From a checkpoint of a small multi-label image tagger.
Model: 1.85M parameters, arch convnext, norm layernorm, activation gelu, patch size [2, 2], depths [4, 7, 4], widths [64, 128, 256].
Training: adamw at rate 0.00094, 32200 steps.
Data: trained on simulated grey scan slices of phantoms with and without marks, 33.6 epochs.
Rows from block 4 of a small multi-label image tagger, named by matrix and row number. Rows with one number belong to one neuron. Each number is 500 + 50 x the weight over its row's rms, rounded and kept within 0 to 999. All counts start at 0. Numbers have three digits each. After the name is the row's rms in percent of the matrix's.
After each neuron's rows are labels from the 100 images, of 14848, where the neuron reaches its highest value: "top examples" is what is common among them; "lies over" is the class under the peak. Only what is clearly more common there than usual is listed. The data: simulated grey scan slices of phantoms with and without marks. In brackets: how many of the 100.
# fc1: MLP up (model.blocks.4.mlp.fc1.weight, 256x128), inputs 96-127
# fc2: MLP down (model.blocks.4.mlp.fc2.weight, 128x256, transposed), outputs 96-127

fc1.230 107:584382532496429601516554465465540446439621534460515474456487478505470522472532521543504467479490
fc2.230 089:534463567490494537501436511472500473517562482464514462564610503454496454483538409547510521572470
top examples: low contrast (84); limb (50); crack in bone (44)
lies over: air (90)

fc1.25 101:570534482529497545477448483555561410427550439506509475480537497398468585512477595555504566551500
fc2.25 111:542467499631586476548520440476478493458532555422503594475519442572472440453464494504565451544573
top examples: crack in bone (69); limb (50)
lies over: organ (39)

fc1.246 105:519530459505572487493469537496577384457425508386545559549551487441570517465569492473508646464533
fc2.246 097:482544471497428483504602477555592472557511477594477529535539446514421475511533473379422503485487
top examples: streaks (50); crack in bone (43)
lies over: air (87)

fc1.199 087:484575501500504480468562558575507431554537352537528498475499480483611500475471540507488423533497
fc2.199 080:456582449459574455530553496473524498480536455536431446526573504542498557479460452499545486511494
top examples: side: left half (91); chest (77); several spots (65); low contrast (54)
lies over: soft tissue (49)

fc1.12 108:545458421465423439479505497530533478495477471597532510545474529521502608586523600447439463472497
fc2.12 093:519490576502520459578489474524436570525463470466513556482587414491524458486434481442575523523520
top examples: crack in bone (94); side: right half (67); head (53)
lies over: soft tissue (46)

fc1.20 089:491542567437525531426599532498563571452583511342574468469517471440631459483417589502438534496559
fc2.20 085:491498476466461481469550515556591543506544471526502478505491509511524421628502585551507532600484
top examples: noisy (79); belly (51); several spots (39)
lies over: soft tissue (39)

fc1.133 099:591467467524492483315516512389501497483507477507480693479515413504484491460477502560417443485518
fc2.133 148:494570576486500510557415417502512535591524457505444574529438425465472487441530545430502576439515
top examples: crack in bone (100); chest (100)
lies over: lung or cavity (32)

fc1.24 095:487577501469533447343480387544526419522491525588535513528510506546517533559455440520531483467607
fc2.24 091:383479453476492479457534457440516481537446529639543515547525568523513616535534475501554443527532
top examples: side: left half (67); noisy (61); low contrast (54); belly (54)
lies over: soft tissue (46)

fc1.249 095:508465532513427474521471454474524469510527529540513509435443532478435557460444488548517456496550
fc2.249 087:508450478426523532486428455532511514562520454545495478482472586506488538472500495567471542519480
top examples: noisy (88); low contrast (87); limb (67)
lies over: air (90)

fc1.119 099:519555563535484397447430459377534469489535419497548545440457477568551465491545534569454399503516
fc2.119 093:453453513561518546565534474580448437484562591504475453500584484397514484580492454478520500411402
top examples: head (85); streaks (66)
lies over: lung or cavity (78)

fc1.15 100:436492537462501526529503592406527560495497527463596494442485458526522519552471538565469516530492
fc2.15 089:575509595477515483470487499499587567480470546584481470494544585503451580562502561482476566499417
top examples: noisy (88); head (76); side: left half (71); several spots (55)
lies over: organ (49)

fc1.36 097:532438377541443444442519528530456452494491491553462595572537478471555502498453551442483445494473
fc2.36 125:555538581453440465546526442495527598519474471481434576468485449519523483447475544430485547427523
top examples: crack in bone (99); head (65)
lies over: soft tissue (39)

fc1.144 102:483537480529440544520492547434472520470559518503566492561532489503505460479458495543540409493472
fc2.144 106:520482545504572499476527448442482503521575566550550572526433500449516495468523447536542523473477
top examples: limb (100)
lies over: air (100)

fc1.44 101:621518553470415535546535523584498475521494550548469460575456534545514529506508546480446461539453
fc2.44 104:424544513448535451484495570375558543543404474567514474561563559477485549488451474559524549513592
top examples: chest (87); low contrast (64); dark spot (51)
lies over: lung or cavity (49)

fc1.123 099:508483455458497454451541518511533571518512536563494495369472438494533531515502510533320569559487
fc2.123 106:371526517478476540579558532464486500588518455482513477593497526438501452567546487428436478483473
top examples: ring (98)
lies over: organ (45); lung or cavity (26)

fc1.182 094:544482432479525436470548522483481497454506473270499498506507400420521475579447579473443528500517
fc2.182 110:529451527406433441442501552512513535497518468489498480503483455605533394603536526560518542558552
top examples: head (62); crack in bone (57)
lies over: organ (37)

fc1.89 108:501462549502536443500375571510557489451512462493633540510529454530455578506552504432451392515588
fc2.89 109:410480486526544467535567505423539534505481428598466516544445559547451542506608516508442395499594
top examples: noisy (95); several spots (61)
lies over: soft tissue (57); lung or cavity (31)

fc1.169 096:570485622424551548512495415404496389536505524602485523547351569522545559483477467562462484509444
fc2.169 099:480397457519450523499473556481511443495468547505497572507434463549508433559488523533575544544531
top examples: head (82); crack in bone (49)
lies over: organ (41)

fc1.96 098:562554465503519544546448499621495438569572501518558499548479488510525558468456535464484460535478
fc2.96 098:517537523460479505416482493428553570567416467571467462476461444511527549453465469578518525558578
top examples: low contrast (89); chest (72); dark spot (46)
lies over: lung or cavity (66)

fc1.130 087:452531515537535409452479574535522440481548532502549470423501467485480438518495539423478472477564
fc2.130 097:559520524382397585452548496535579442550484455506477504529520458463443548522496521497457396584510
top examples: streaks (94)
lies over: air (98)

fc1.215 094:521503527507386490442541494491540433525377567570476499516479538594514524501538452416541504399531
fc2.215 089:338479457497565590497519472498585587501527533481521399471433517540508524496495538515504471482449
top examples: side: left half (72); belly (55); several spots (52)
lies over: air (87)

fc1.158 091:523385486495582516353492485472541488475577504497428558500481475431472549501461451503460453499534
fc2.158 106:498450492481401455491480456444496578501387510580560433453468580510562476465523533577464517519564
top examples: side: right half (75); belly (55); ring (39)
lies over: soft tissue (52)

fc1.71 103:512527473440493486536472583587491543546511455543496513453542544422508553490517528530448605529517
fc2.71 094:420518518482532541533466430569544484429500566438487500528509471501529450470521428462511568546395
top examples: dark spot (43)
lies over: air (92)

fc1.157 092:631552491523564483488478340524460548584493507500562509509414474479528413433548484494502467544452
fc2.157 090:470444521567533455526475491487513575585522483598512506537467477450486500501473489520510554456506
top examples: noisy (67); belly (61)
lies over: bone (80)

fc1.117 109:457412534466533426524461512528537540481481527455528529417473446477430634512436575452473443513596
fc2.117 113:430530553468460451511505509480562476587503375538465535582431536507474481564586503535441524540502
top examples: side: right half (97); belly (96); several spots (79)
lies over: soft tissue (54); lung or cavity (43)

fc1.40 105:649471403489508438544499368529502481614508564513511460618500557493491534546439463493477411471479
fc2.40 108:436452606457484537497514604459518517591440414544503513460488383430480590461473467430476616513578
top examples: belly (89); crack in bone (73)
lies over: soft tissue (68)

fc1.208 087:462350527396585501499563452557456506447507531516561518498503478500476477502438501495424446496461
fc2.208 070:517574527501496504477431445508465588543502479461532397458477547480465472437463563504513477421507
top examples: ring (76); low contrast (71)
lies over: organ (55); soft tissue (40)

fc1.226 089:528536569521546430501439513412562417450496582507511468528491553506516470433470482553503515452600
fc2.226 073:533512493475426584511518559476529431438517486554502552561550561544435571552492431442533468496445
top examples: noisy (86); streaks (63); chest (59)
lies over: soft tissue (40)

fc1.154 087:478461523465614475468443515440457455487542568519484501476570511428516460440543559572511512536491
fc2.154 075:488515435471404595554479488525440461499453442561507516478445505426536532432459573520413552505457
top examples: side: right half (73); chest (54)
lies over: air (90)

fc1.47 103:521477412451506442529522483471508491550528626487565488448438453449616548648546556481470601531505
fc2.47 100:423591583512542566523549441479446520467514431393408558510473394468556479511512507481392518490517
top examples: limb (73); several spots (72)
lies over: air (91)

fc1.38 107:429502534462486447537515587482455482498525360412540544515454548495589494473496525539447635562541
fc2.38 106:548549401475535514484494503482478460458500558526516465428390484501515404510518547477563481506510
top examples: chest (100); noisy (70); streaks (50)
lies over: soft tissue (71)

fc1.48 109:499546510488399526537453501506437382452541571500495483523516480442520568548511545465476525495496
fc2.48 103:541517540529549414593459508461436522497594588438502540501481384582520537445449448521587541553513
top examples: crack in bone (92); side: left half (84); limb (67)
lies over: organ (69)

fc1.76 092:531436574500562501505496516563587537552471513520488541449516477542522552526392478487468509568561
fc2.76 095:525558474522509492419487539450554505467477526418553486570536600519514495518523500576484517433370
top examples: low contrast (70); side: right half (67); belly (63)
lies over: soft tissue (57)

fc1.55 102:463524360483528457489406499430592353477534542461571507564563513471522549534506458545518529441527
fc2.55 100:547505493552612464498533500422457482467621555517452487437485468593533458507486452473589517502540
top examples: belly (83); streaks (56)
lies over: soft tissue (81)

fc1.131 107:586534632438471491468525361497541488516513574503497500548519534641535520565494500545418390496464
fc2.131 110:561478537506389460589595559435501458479453481550496502521538511444517543470532545430473479492597
top examples: crack in bone (82)
lies over: soft tissue (40)

fc1.128 093:512555466485581512557415585544430418501651597553555493534505519447574455466522525475500466466487
fc2.128 081:489571543497569441479422438492501472451452528537491531538465510493480545624503380563603542554589
top examples: limb (89); low contrast (62); noisy (60)
lies over: air (88)

fc1.120 095:504583612432588541494463511468538519531493557450495465457504511455512532529493507479550488537546
fc2.120 091:511561599430434477454453438472500537443523550498512521549446528425502452518438454563586563391468
top examples: limb (100); bright spot (37)
lies over: air (100)

fc1.183 105:594503526521515425533428445484538450543506567435481519542446470418505509494523513573484473463471
fc2.183 096:399422416506496491501462446464573516540477435511479504469483565530473475543493484568483466480543
top examples: chest (100); low contrast (78)
lies over: lung or cavity (45)

fc1.150 106:504556580502579457448445577541565489589509414439520518444513517490425593427573576500506597564511
fc2.150 107:488550378415441517470553423597605464538413449486481445540511572545563455576522493540433477549503
top examples: belly (71)
lies over: soft tissue (56)

fc1.140 097:489515541360530516498529510505496591548557531475493458544487580583500451555587510443501437569528
fc2.140 097:512519651541564505493484424417457458368521583490487636460480452477483488528527477521509563470441
top examples: limb (99); bright spot (37)
lies over: air (99)

fc1.29 104:469526429428493481459478516618458399541425414564504477617429574489511427628520526478506595573632
fc2.29 105:472475428586477541500506456520485462447532592493492555499547462544566533420446519495487548494432
top examples: side: left half (87); chest (81); several spots (44)
lies over: soft tissue (49)